Rows from block 3 of the text encoder of a small contrastive image-text model, named by matrix and row number. Rows with one number within an expert belong to one neuron, the router's apart. Each number is 500 + 50 x the weight over its row's rms, rounded and kept within 0 to 999. All counts start at 0. Numbers have three digits each.
After each expert's rows are labels from the 100 texts, of 14848, where the router gives the expert most weight on average: "tokens" is the input token at the peak. Only what is clearly more common there than usual is listed. The data: numbers of one to four digits printed on busy colour backdrops. In brackets: how many of the 100, against the usual share in percent.
# router: slot weights (text_encoder.blocks.3.mlp.router.weight, 16x128), inputs 0-63
# gate: expert gate (text_encoder.blocks.3.mlp.gate, 8x256x128), inputs 0-63
# up: expert up (text_encoder.blocks.3.mlp.up, 8x256x128), inputs 0-63
# down: expert down (text_encoder.blocks.3.mlp.down, 8x128x256, transposed), outputs 0-63

# expert 3
router.6:456399489424508442520535538526480467604398534551523416548533523590493505501471532500407571453520474525557548465476460554536452424585499566393490517470550535453498588567449503562540521479456490
router.7:431376519420559511446544520493541466584453505519567490504563497516464500536514457508489474546530547472502494473502524532545458472577511517402448400544583437578558573562500486494414502525473477
gate.0:499532507563543534492459525448476517507372447438526478525426517526555546401493541484539460532543505464445448516537488483489490454492521531447596516531589452501485507485645536408543525461508515
up.0:499521460463475495427477503526481548579497463512557506460464543504441385490465518500552441424506436447476504425601473499414558450490527500447599480551523496525533413563531574530625513521399478
down.0:421514561457415485490502524614466451616531555529467520397450568529363490479493553501590495578500422534568548516566456493426474423458511558448552429517467482538501518465558594437523460482386513
gate.1:535518539358618556490480518510455488546510515540351555444527505524463508451473481531499452491532482498503425481505463611553421467583475528462438575458538467454435535479525493513460471555499481
up.1:488539454564397472534453519538504509564492446499548434432509548420504500538439484471472487536522526496487595514506514566407559502463523569596547549587411507536573472449433411506456475477547537
down.1:514384516537498470545517358488519598524407451508633460513535479478527433461487463522468428525481422485437562460527473463485616439536474573489466573523493465496498528581474445603462461462566454
gate.2:605503548548523582493575509524507492520431440507447499446519413482468428551420539525448600475452414472545532457393422513493472487504536439531521434519447464536455522495510482453424466502471435
up.2:585525494546529588501515531574404577494451479603473460435479447522511411539461484506561526567516498453510577478462486544503488476601436457552563453513505512401489396505326528497514475515466552
down.2:529508463488491506447493533594521376542520585471542553463476518513408516580410497492469485570489561552517398398517492461501412478446626474500527528534489541590540540488545567383448474573458524
gate.3:479487454455522577433499486535546441496514467488547543388520418463518536496562487489409439419525488529406546444456592435566518566503493504542441556466539481476563562503412447515448472448566544
up.3:528532533471516566481461480510423489446525526514404605431514412436602523475485398501495475514454554432452592477510532344625532586477496496556449531466487475496586504441398514543447456491578555
down.3:400502577480419463498486516552539460597507563514478535412467582502374487472580539508587459528550458535544479577579477448481484446507543502479591432475489425536458524502559555461595466523409525
gate.4:472476504405451543488531518577497574591508481581426566441486438431570502514518464460517425520493500465573482530481568499461592514478622398493513552483543488485563583470552575546457437496461557
up.4:431560456490588454436437484470543501492459581488574487605505589510412491422534504527533556515450529550464508441545502446514437436502469525451472450568529410497499418583468443483539502406584482
down.4:497543507442617529467422385484523454515463474457563456483494498434391434513487554501570545580498454517386564471532483592543503447552474517417392477530466447519527465553449488478529514448496470
gate.5:445542518578534504545543521499478523460509539521457539434527518492482470448488498499493435608566476462548488430400489486464431460609446416455447523438431526614477487574392500574489488510503439
up.5:537527462522474494570510491562494553519474488448490633449539489440452558466470590449507487616539511407449593475574444595532534491479504483423443532440411483503472467482443486502475520454541461
down.5:447559477559537484501463537468490454507568467476507450522455644449455566410540509562483435549471428479543398468481438532402479476407458410469486510474496556479425515472460493404459478443504596
gate.6:460484502476428534529520497489479593529606545468400520499582651466432438472515418545456500543518459490569454486502447546497447466417426443469511467594373508542477532499391558515498460503396465
up.6:534488471434515437571458520418569521497505522430543440533448460535585581477525501509492619495562518523516482477551426484525545488518354471605495609533614607481482477506553472458500520508569474
down.6:560481586442486532605491485551380529531509519542386502414533480488346490595508537516519448607491399472498525533471456453516485432520575529486503414461455487497500552552481527375487506472472558
gate.7:513483539487503460473441474424467548424496451492561463477529521483517551469580614546537539559499542489514588515507525538438451512451430571539424467521527523481456462513528484628479571526518467
up.7:507552493521384430555496566460462537440432427487487430439524472483512497587504519601518517576557508482509549559463475580504500539499449522512547473448446519525498481414560558508483505491493474
down.7:426540558482534454397437495450594499527453462438535475497420485375395454493532475571524542508470478554563473461507470516507515417588549531477419454556530454574420456539538529474514497443453579
tokens: "6" (100 vs 5.6)

# expert 2
router.4:394569516449517434402480451542504560520474570467535504455540483497546468488556480407468465472573533538501519597580598535521535447494541486479455598550566418469548459493572458646533528420469440
router.5:438536528472442466491550482505539504516413561410449437514510487526493552508572589544448494504596516489436506568547467535552490506541541525525412561509527418525504485512495551642540575468478445
gate.0:469461572495614563405496478472553443472542514447598568406501541443409522497471486528400539454495593515517446578495527476455513502560464516467496479479438478543475616561506461480438490537551484
up.0:488513507510524502474565489497544484542503463505584538558487503487428482481554466477499579487591507456497429458540534556479480465495540699471487487447562554541536494489581448494524458572561446
down.0:544524478531526387507439498532542499485628451505559511453449408471476525519552529498549501390540539506581423564523546464498456433505513528488482490552483426533522485382528496513562519497458475
gate.1:530502443546494482501530481445593474477568451410570481506462506606421533467460453586516481407515492505408448541510518477515487586439527596522512592517502507565613520494521407363508526479484457
up.1:444494535499467485511522501562419514503451536587419511488546521414567504541554551439448524581556475442626487450494502524419486439570482448436510412515548525409434495504509563584480508476525551
down.1:461499577419557604561530515538524479573476510549435506421520451535511473452434530438520553542486469488521632411471500512512538490621466430435447425455486470436486510604360506568495480472478411
gate.2:569512590506592555602616466504438423473514493518504430396459498566448426448406448531471490567527433445573455521488427519535528433466525500537416505486470442531476510482536496525456404589612502
up.2:520529631529617557557566446542417465480490494565499452394483465562466480427413475502453442511552438438532474524524478608490496452463540516488455532511491409528493480479518491530491451553579495
down.2:519459495526550456496502526559508527424478577524495498504423540480499470428580472517438424498511568500500441571595495424489532456523515513585495470461588564522520446494509397480600482431503543
gate.3:443500567403534509472513572501439492554447449458505439524453397458542514541557549555437596579498527512529449473552467526434512502496558440528439531430582539524562451566545515541400495462566533
up.3:424477554423543491472512551496447504528444449439527450524431408473573558550588573567450544549480546515513440517532482495422508514486572466485421584439603533527544467528563513589464450446581568
down.3:527489501450515503441447580421582519546449457454524524500472443465472564455523434571486612535473609566580521458536546430527518570497516455575508420542503565603524429436561544510405503536431476
gate.4:524633499536477523413473512604512598466472441596433461468601431535519437468544440515516561409445477533478429459524590477467478459525487527467534511580548580555526502624477494476488587483590483
up.4:580508584546514460552414371454442446591450391476536523458492494492461524447465482487529482511519482424547480456508448526555458413462477556532403563514522549469405560470484427531523360500517450
down.4:475511518561460464472602541533550532481565551430557553469580470495588499533400411536468470558529566440559409521533476515520521548504492530497498502543486493541581565487510643568472529461555586
gate.5:475537563528465470481485430545497511555405526482513563509561550478554517528466519529598516515505479463387490369550512446585548482503469455485520448540599573501441456522467549478512539520431439
up.5:515476536566476537504574529509527426500498464467439551568540586467465471440502509496499552449485492450436552506481576393434508498511526423595458495542600604482483389502445483378546495506374517
down.5:435576566481500579493510495549409565483539477510446540594527479448572441577461455458509542563475447470532649525459548537580474506590452445527446478528420500394398520460421537540505527448473546
gate.6:480562573413595484481516582495458505536475379460512418528405398427545519547602595554465538565449489508554435473526494518441514531518558483490446549433573521515588453529578513537467525452592521
up.6:510478457555441535498502430484553456426560611529477546433545563557465436453447444469562443414531487525466537516500535447574474486526474593499599444545423465479465552504468502425527515512399462
down.6:445502553569465487577572415544447498457519526520482477489548544511553461543486556432487376448521357441435503555479459558496508425507498561434467566468504410405521564576430441449569476468595523
gate.7:477472396492574515466577475597529475495496445432489478427441510489544501448515599481540572494535454433472481529501502525519537484506591469389439480455597452484540470549495444472511522421469461
up.7:489476477514454537454488488416479534426529498555533471466514528528565516545545435486489400464385582455477574508544484512504456518414414589557542520523556494482427585462455450619465502512534531
down.7:514442390555501537617621435480456495520480475507523496505598496502522535598433461440409463458550418455438449497553437563475542495473556507467464604534478473459585490553514466500517580480508446
tokens: "<end>" (83 vs 22.2); "0" (17 vs 5.6)

# expert 1
router.2:442471382496491543416474493396504468510496520421625481533470447504572571540539522439452462507547526505527552409570500476476503578470467583501512505551515456506553580506532472559504480500493512
router.3:523500417502574518475526534476372562424532553469578552494408485508586504561497502494408462612570491475488544492495463533477518494519455506396471476458464441425554577538434480536408431447500499
gate.0:569497532546455468462493521491380543426433420508464520569532599431480522533533509498606466566464576510578500560512537529517471514434458498541468462497476523570412456454492522504425458558597534
up.0:513580514545436459403482496564411524410473419497438501605501590435488544503484447478591530587438602476608521568483610462534472504518478568567545435516435510536478462379462483489471514485519508
down.0:478529495475452402436399492550534545453545497458362521504487431497513464550529495506501476549415545514522519531513696445583437607448530481593546460510564553492488463444477527516516545446561543
gate.1:507489602580456455605608620515521448457555579524559481560459558522500465480574508568425481431467531538570431518497536505593448462554543557548470414547465438537491543483544534485536486493418389
up.1:510458518498510443483538614503419419434500476543501510516520494465459572394512489487378494459584524521533413481496405477451550448470494553485538523496465588400521404412496513523511440537517552
down.1:494483511406407481436607569506496505505420512506524486496455511487518477523566536551420427563438479481459473474552577475579549453469605517471467537451574456475582479528456473407462528521541502
gate.2:547456526608504465593500481468575583524500415519564515509466533493597495473577490559487498455485438398438459419542415492503560491551499517388528488436534507500520521587464553554534548502517499
up.2:537496481489469503393538559524436524516448395496441544505577447446484516550462456518543575596377601480536554501488586509513462544492471523502456422465455491596464545395447528473396440569521472
down.2:519550545516439469507551531425440547491520443552524492442515503539537580473535455522526498498562462492495430549447381545505592466545499532400569621449454482422525534412595560514499497612472499
gate.3:466546554514476557615473460522473543442540521525452457442492521469539470422460446566498589522406522575507381423427468522508458462476509591504434489533494511445464574548544534441494525515486464
up.3:427455405553529496493486534463620545441486553564497485453490516396499454500488525529529478558452490425496550474528480416553459544479453540476602463473498507538474584548461581526531596551542528
down.3:519509448371556508419489489624562443488508532461541467393475551424517550480403479450539430565428474521500623382434532479518596488489400537507491517505511424463447450471466575459478465434555483
gate.4:469579561496421403512509500507442489504508461461580472480503464480525553431501553576556533474582363459478430506459415480486502494494484546447482457474514492569614527467496486507494678481520512
up.4:590482492590559490509512464412565498447602419497576568579367374485499499468467464425515513467428481421403558512407472445572519480570489583556455445524506484466537385556536472546543478457493465
down.4:435472567474502550495462436578457604489500472516492559489504471486557419493496489420550444539473583489464531471586592518522471451522440593534513433429509502459443505487568481591498519441555451
gate.5:486490465546570512549510512450520496412461552529533372485557426533456491423435492470443515428609492474508548531479505491562484497582441510573421502500503464456545497493506456494490519509521541
up.5:587470465557509533491510436501558539429516486432369506450464576499477484471412536478551598439532535462523529475484588458493549581530456568470500510502452536572544477521461502434539574512577586
down.5:527460543537557529653498542462533552468538489469472489524506617437376431545541494493489495532470504543514479504550511584534489514411447551537394479499437497558520463562508504440522507471415539
gate.6:471476534525529538538468533479470448571449469533536457521500563604515465495495520567494584599368571388532502484487487568568497484450573631547510608427443539424520486491456535505495475551458418
up.6:374524571405583461519438547552440452519542516552456518527445534481492455580468533428465487408516483455560584506597478494543466523581519480592516609551555455473500524406525470601510478530506576
down.6:614543412448554523450500455538577425504516510475549459462449491517423500491608495483525531612413432535507545498591541419415514496548420552549506467413512444621419533453432505550446467411482503
gate.7:469532531510506417543488492615462490446450560472496420462483425573546524541447429562508486523475581508496490465606533501501441533513442516570608514481366540546537472551470525506450557549467482
up.7:517527517524524483649510477568538522502539521472505419472473437445515531429561507340457587470445497436444459359481425523533412540513514466499431549435502448425546528533487500442462433540507507
down.7:477554525520522529522522434580582500551472583525466480578436558494534445553414512446512508585450479427499548519475611516453461575463524429509513451446494525456425450526472466523490568367476512
tokens: "<end>" (100 vs 22.2)

# expert 5
router.10:501493399517485482482455428406527500504499452497504480549532522493569570579592509434416470525427568523475557529454490551491451483607407487519509558404530501479526574558462385509461516536524511
router.11:465469482433446508440428494508536533604442513471469523461502445491477557465520459478464535490562476456474583493549570397497563587445560503501471590492513390505573492509516536600519429529555474
gate.0:523388583550554511451581446471527598430569522515532535531494498551549508433536471560447414448518460470538463484429470419451498470529537507492482564475498467471472568551444461528549476516490446
up.0:425473548371546510445556610478527476571480527508508435511589434525474521511523493486465524558550481564529479482449454497425502482444497481448367541491538563447465587472614517518496575525497499
down.0:456502488489459446387475466553527417525483419519352447479416516454370513443581473512548512552508516593535577554581567483471572492519474522537536458602525533498549434444488484510530484451445433
gate.1:531432528525558485455566422515431483471488474524567518553511524434468457426380616527526580491559459460480495523439470509517510476471512518550468485515508434503574519505443429461578489529471514
up.1:371457528543476545598450533527451582468474486514474404507452532549559504591499555558535449492475480586536558490470441504585525472588457407552630557497486483462459494456443478458509526396485500
down.1:563421518497504547578490516566417498502424524527547450506542579564547550495436475502418496517483520440445468437442470492528571513494486474469483682491541528459458518600462501487439476570494594
gate.2:537433535491438476496591486536501453495408492490521454491618562452416509583555498524533513641493491527497515374493405548457482469505520547389547441546492528511476590472435474468534506561549455
up.2:456485502511476503454520455513434514557497424552529500429414470418436503578448580458492361513548544448475551461408407495497573540441496530438464533515404418537566505388502554506430470545534505
down.2:533462512460493588506539555473469501481583462511390518466491351474580487499480462542581531437465530483537477492500629459464530642418514459587523518459596489529528467453505539510450491532506513
gate.3:536505524487592518545554509509426461487424463430529459504460493443478463554446538537412531588454476480460502528560557554522470465605570448452360452505474537498499513555488475479438563482578433
up.3:403567478420535474467453514526469554535453537528563469568509521504449515509564537444523483538419595559511508492613559525478470506482523513525473499564606482513514446461546482520469485435616457
down.3:521566452501493521491446595414567481479476463464527482490542394502479602464494391574435590527538568526573505472484494429523560511484505490614581554535500515482511442417570557517437484565441463
gate.4:471491478524503446558513506507454494534475464557485532455466545525452488482501688466517482496476414423473568531513408501465571483591505483438433542466513502495521518585515535572518408491480541
up.4:469560498545514551548491557479432481554528375520445530420384445551480574490416515514454423549424496383506489487419401522485530525550531561438478636433512499550537492559502488483484394471522531
down.4:471505447516488398447438463486551455467526427454525463455447473475414582440589509519559509493498529477547558529536526472633449485567463510426509461546463495550487444496515487537535566466446440
gate.5:544530486570517486542474578513492399527489505437440514575584502569492570500456497499479478426405537567551456420431475567547452508576439464492538552474509583480441435502493443379497482556535417
up.5:433444573471538516433521423483511601444548481586566501471474470414446406507560506515521496572549469461452555585538525409443569483472512520517420438532479419513543549477490521598473524430453595
down.5:479514519534439491616499427480497587494444453532544425444560524497523534513549566496487498475498465403502613484426410639475548442522418533394512523463475454452443498532459535523490494534519488
gate.6:491502526486536499452457449574479534521475508592534592414441462503624487481454534513423495392531420450413565554521498494461482526454455512551496383515495538457532540504477415549461509442501409
up.6:440572448511480425512482524421528449499585516402442477564599598571417493558510483530555511567450517622529451468546495498446599490486566454460537536490546427523476474485516580406501457529482542
down.6:433492553430511547459511484425520557539427396540600463521576514483519554471517444455475587507444470504479632434421429528592454387574412464458475447529444509481450519553433474565440474526551485
gate.7:496515525527454457484534461415419561538518539553516422475448635536537491530501625521418476563522467430568480559458417511393501491494447512449547614542523540491614489446545542566569447499440509
up.7:443516471463384507439534411489440488553497515549520448468443482520585468489523459562500312433525480443555534528502383447502566487494525431509517546464426484508476580441515504485533406422471497
down.7:558523570484486476505473542579525541537511473437549537594427553491558547414435490548417591505458562504550579569540552431543423542530495479562575423521451471512449523441516451502478557507430491
tokens: "3" (31 vs 5.6); "1" (23 vs 5.5)

# expert 4
router.8:501499540514548531528476548478515431490514528473537475422400367499596527490449580474464620429530490488493535474538489387608399516522419520520514535541539484581524478573478509508423640467511485
router.9:504555456584477536390499451523478564535440504492517464525525464509466648474593563517448541524454505471520487471469427476620593496559515468454496510565534384499540498527544538476433498491535506
gate.0:475447581552486485492498566506523504477446514448501506564531475478546486455429467510579538398538511578525581509503488494512495475564386518533495444532617552542450494462479469544540480415436456
up.0:521485569422481523440500466473527507510488552510490496488471504482502500459566493523591496488466600531438563465485449494510461438555386591509473477527462464504508452563522567506544517428415502
down.0:579469558502588472624474594597490476421558620486466561454416483504568465575554535533524493501474484463598472570477588484508405489549468427544482408435523430465455418562473534447564537513483499
gate.1:478542518510443460546521421540433624457467379516482475592494554478491552512577636553596466475493578486477479512555565443430522482530503504534546538483561489500427447473545399525541563412613602
up.1:515502573484571579487495531498486437543581521486495504471488464529508594467386504544450502515438484496489538448472521535516484586494464450500488542491454480471543533530498556440337433498475421
down.1:484479552518485476462475403386564553432409410531589425542569486437557444478495530397452525442577555517548536476453491533488591477505420587514492471498515450494514467538562471600517484562520532
gate.2:439394567377505561492545542551543527492514481551555532472515467395544412564483504490545531528408490461540497492543490503525496423492545540415442486556474509577502529469476399447569465495461473
up.2:482495483387573557547506483451538507536534523611550507564610458401513474508547566447592525529465493518502449438438549572487496453503530552509434448483558519534468475507569536454448560464539552
down.2:517495469475596512480481605493542437436568537443447443510442539475446501504605536491495452526509502520499520555469507535469398511482533455599498441503472562394495477466459468450490602548471516
gate.3:476525536464563414604490492532411509485433457561477512449489557522538415549508539412509448490481517408566519461442340572519488491555587503445478470527490519521464528560590475548516477513583550
up.3:532561486531563583436541586519581455501554573396440461479548425480465477456469401547467616465503528535570486516600558522453510424561516416551494458557405533469496486505467508464509539501439419
down.3:407428538431470587449574403540492414482448550544612514515502499425435487454413467470501545516503435504444434463497552441529568457540522436425465510582462520625496588481529517527488458485517493
gate.4:541511469453556568518504470503578459510505491535512441499486423511535466457478471518479496446445419543501558482505451454382526450523503406473487477520459552472512512584447408475517482513443435
up.4:502564536508584558538476535542469422536427536459522500514440529472464475481434554443499470503391498485508412458554517493549457404562538490477453481487526643580442436569520451490472441542476435
down.4:515499584453479474445499409555498478441509572491543572466490477475522424540442565472624450471521525482504428515561475540427524505417527456420489396461484439612489506500562546530555455512505524
gate.5:521583555557553517557464444470497524455519438575514448584484541548520494465494517417481445437559488385528538490421500487420565530467416479541461536442487436457433421571529521509444404541545527
up.5:483491488461533500506528621513528465519475601485557492524503489488458485471465434595381488534493470582520479472600436517667493383612499435423493480541457539521497582499461524469471520484436471
down.5:535434474464550543410626521606514428524516575520506543539475471531506509397470499509482536506480471479509501536497536455506492367615521383435417460494553536465428508597475483439528474423430425
gate.6:456515496542499521533596506435411481491513532504554387570591551458538437473453508464444446498547462486481474547437477564558536425556460502401544488566453532406364538472551456462457546442444417
up.6:561426541414544584511469517503526513526529480560444536419479356514586504585592594498504504513370486468458606452422518477454506575454523459454474511437587511457525527445453514506480476566515488
down.6:482511526460467511478477352422507562449462412510607449583556530430509437531487501405497412470476556505510514482476558559469561508431489516436505534537435514609503573472531429580500511507561493
gate.7:438476482423516553472557427496527452541484439524488463441535518457428444505463571517627503476544427556362474491483487538490522533470546577501428507455562526475627408561558505473515552462508552
up.7:470398437412484507435526466510498457558500435447395496487527468491479499562502537470557481466518463533452412483511451530419538575458538595486442490494556484506576548612506485545620502464540526
down.7:528512532492482526457576586538508477466542571444424565459484501505429546519420462615519539568504440460464465536520483434491546461460587454506544502523540445456501437478497651409529486520416544
tokens: "<end>" (100 vs 22.2)

# expert 0
router.0:478447442514525567566567511499432488568485470402639491587563515533553459502519509422506548432596493459465473413582474511495537514624547466467439485508514485493451508473481441467545497513464395
router.1:533431489501499532529488536493489599475481368554516522447486560431547518445581473587588443527549533401377467540527456509606587578511487560528538493427522402492522493545526563562444503594470442
gate.0:564489450634446437478592514496562577503451482467466472554591411503465448560508440544484563515534471520484507564464452452539506492632518499488534472443454491380504520528478560547547515479476470
up.0:505565512544546505464481499537524532510488509577621426466502473410413472500461582546551517551536449493460528544509478478514506516557546462476530428562463475429530460590437532555485454446503402
down.0:545447492480467432468491527526533489467473581443487489466424485421495507545493520603512594564573575500393478520548454505531483558496516505513501483495493466589581432508490539494566533512511554
gate.1:543511439571566567509518465551559462498554562560564550494461530491576598481509574544401522502476490398519454460508444407508560494458549501518556563514538536446461556491491513472517580482476593
up.1:456596494497571481630475573463546532465560488524466485483514554619508521507524465512497431381537511537508527530457473487560556491520408548518523509566492573515466429495567452533573484490492549
down.1:563469527468503509498529454614471453403464603372557519494491505429526471573531532471618506493471553418458502437507547518501438534407498487499451401451488485551510355564457476553482517520536499
gate.2:405530561507422465445485480569399540492478586448457503487533553472512539477487550532555552591565517512527393474557484515567473459499511457410578461468553455516464477511545581577532593481469449
up.2:578511546492447420498497349522478544403450437492550499505478540520469502436498548447575461507487497452527446562546538463417508542402548534547476554533573448583549455482534530486577470533617608
down.2:552481496505566512448614424556535487474473510458507546482440485466447431461470515492554543493439473537505439521553533486511530415506618438494417405615497548600471463517467463379559482433453529
gate.3:552537413587502491561627457554552470492465486582469515527490563481552462489437547443435402422442478530418396615464466588491495513583491468445522488462436575516421565525436505467471505541479425
up.3:574552602480528543497578521484454538491500448498470500419511433462504483546515535543519562616543537383527434498517514520447419511472584452513463469494491503449465497518507593469385541493560582
down.3:488436499504552502631521407615447453505449590484452478469544546555502474510418536431538434471599484452430443460522467514433532436541548507534521546511512453518519511550490445538538491521551534
gate.4:650374541506560482479490437389507513453538544553528550570459438468591511532509538466487521501469560449434502517485527501511527506527491501498402526500527551547450564516489479422473540448451541
up.4:517462461496473431488469433496438522460572411465439510507451484491534366601457515427530468565542512407407533574460548447505490557516539492539436529572551447503420488544486442526536489475481482
down.4:569486423488498455529528589487612484475559480445377490462514508590603491441495505486414506492421566498551527534431557494522461503506488507461493544518542541441474466475492423467539520458450517
gate.5:522506588530448469539546500536404511487359539496602490533520482443604540501503582531540467474483493390537439455517521522550479425483554449366492560528531520503385519401587562475514534527602482
up.5:514473569550454503473514546373529502506474465462558458506582493600441534464503489562487521488496447555549563446559474372524542462455566440510463535572614413487472511604555572589523496417443499
down.5:491467481443556499478464616552529524592487517543469519430428448557527537477421473548439623562563521471523538500484484420459554562575477486500437477534487487475573503538540574564417473535459543
gate.6:545543512614492426575447449441425508408524499564533526554466517543541492584620476443524498466373510572569509485374436580523551487550526494457522440525468452549423513536455485463474523552604530
up.6:542540413511494499507566511425515483488472543454479520494527469600459543480515463477580489556496559499400485376408493451395603480489464516414532524428558465540512488534536538376424515487592542
down.6:572460516472479548473528398463481497464525494512554505529619450585511498531423424456509493468618483418447410572475455475473594539476502483556504551478544455447605469483531556515434583568530516
gate.7:521478485530454481516525494519563529507469531478459498563524547398581480483608445477431554484493526548533545507426511558468477545535397479530569506458526623396445489482476401497551616564516503
up.7:534540497502526541489481465454552475490581510522543540430444521627485498439451466591565468457559489475466473433528523391446603572385518564523474523511526390535584482480543555503506461501483533
down.7:500448480543551580536539428543426469535392460508472560562582370475508470563417439437492536572538539406418556456383515533529583514523432513520374553454507408425499483537497473509401508501519478
tokens: "0" (100 vs 5.6)

# expert 6
router.12:460522530508492401512508553543596525493545523440446519453467568399443552415625485577513485546508584493518490549563601434535471460531553421501538511540481489430426404520543563482503465441470401
router.13:474499482516456386443446490549596544496545535524500497424458439380448567461654527608498487535459553512545500502570552434517477506529541498455632517575479463505472444529477549469553513476499459
gate.0:499608464570548443539480481622527452446514572527484498498406548469427521449484537451474502486498507444545478482484491470453456501482562483517509485479478517545446454499514449356476524459530505
up.0:480476382551481531455505476460565535541462475465594455557505412510495549447523518475375517492470477475507491505537500464521555387573516434464490581551571521477538537589497481538612515509419480
down.0:504486580381573611451548520607510444556591536471514588432432473523451433518396557469543493558512397513551455549517513476491488436459615455415456390487465450564474524481483541451547454451423501
gate.1:504511565528498527515461456514448582478388533561617456594572500562597475513494502495437371440567490458474549481405534474430538442479484491521452470510558521552476539506534383516432515486598490
up.1:486541568432531503446537546424530376589547455384504554419514569525444511518501442546508511541527502557559464492499461519570483400411525504483503483451427447530513476478639608513468521477413523
down.1:477430494529534561398548468430528478503554463492596486497433459559490463405399441540512539497602402477512546562553476466511605504535553477397378502618426451562519562507516540484550583425425474
gate.2:445482529387476583427457491602471519477580507466552466507445540493457521520426542562489464500376462450477567498393438548574474580560522521565523549525441547553467439458473557464527506472496541
up.2:464507505484489471609524523494564617532523477496473482461541471314490521461565464509419468459467496525507430455505445444507316521490547500466473472554514526514483541481522531516519490561517517
down.2:456541424452553442514480478482475506429559553472479506482554475530595500451511603444495538467489499549478528551504546469451406490429538445473499544493549490518541527498502487534518615520536442
gate.3:456519648540446532576554416443438444559536477519460467538615319486491443523512484467469490480478422554517526474429548510461505387600515488450546569567483453460459457532460559491493563513448442
up.3:474509505573489491527493552398602503424426408461513515525552479527555547503552498557470518567469508542503586517435479443460547522443482437553478552560518502552491508487491480485495487523481523
down.3:445535531513497511453476423469475476506638387530556521470440491436536442512531542539507487449552467503567529552571510527438561562429540609462451586608492484520548516520533438555538515460477526
gate.4:495538501543415469480462450470399596504403451498555521534497531590557482476488464524526447446557463475434486572489514495512544467492473593540488557533606471503481597473544493501506523459555485
up.4:548426480569538551533501466595483527437537557560523470578493407558567493484527533488417476397488493450463551533479553457524506436512493489481482587511606514409447503585399326490516542488459543
down.4:475591510534431442589417468558440544507424491494450487542566532471515485573492533408498474515487556552517503416465578602500414517458381557609603494457480502470472529410511429552456474534549496
gate.5:528567607523478502539502455526469503479489523610515498626468521524494542504428465470550503501482462496564492462521509519458471442454443460478475417510524513497432541509529512443567562592553590
up.5:637421522515590473461566473507514423498456497500558464432532511466424487545598590515489490361491503447548419527438462494471470520486557550464567516543458503424459423513503549455476571504516467
down.5:467421565526435568351452440423455503514554526512564544517497583523463476461487463520549450525500491490506537468533563504457526445409552479460450563573524470532558481521457468556546487477462611
gate.6:488533562558503500520439540417456490562524445484529462541553561531482460478392486480430477420593519533488483445436513476552535422552397487506485538466420491525395477481558495512418517492474428
up.6:463552539553506503507474507477398444559573483464542529514525533538470465494438511451455476445574518539500476457438519488551513454487447422499495505439415403551417527467546522520417490509438419
down.6:548594460490505575450534601495509417564525526541463488404499465558442549426448427508488590503575453503532474533488473444483534486470503475579555534457491456432592463470523572488463489528439504
gate.7:559503470463457527451612563507474496517417471606451545509553386468557423545517471409484559528492509482488550532381504586450534466599484540424512480442474499367555566424448453520483426544463415
up.7:467578459486475517431446584441535519536514489497495514534573457557426476571512551478533623515487532570476564461483508485545462456506454561471527468567426422477497530464504485448530494524411450
down.7:429454555492394517521493559519486481535541504439458485527629584498414527570474472545610499550462561513480481436467539477451511551411430529574560487527479441504519484413459564462446541563461585
tokens: "8" (49 vs 5.7); "6" (32 vs 5.6)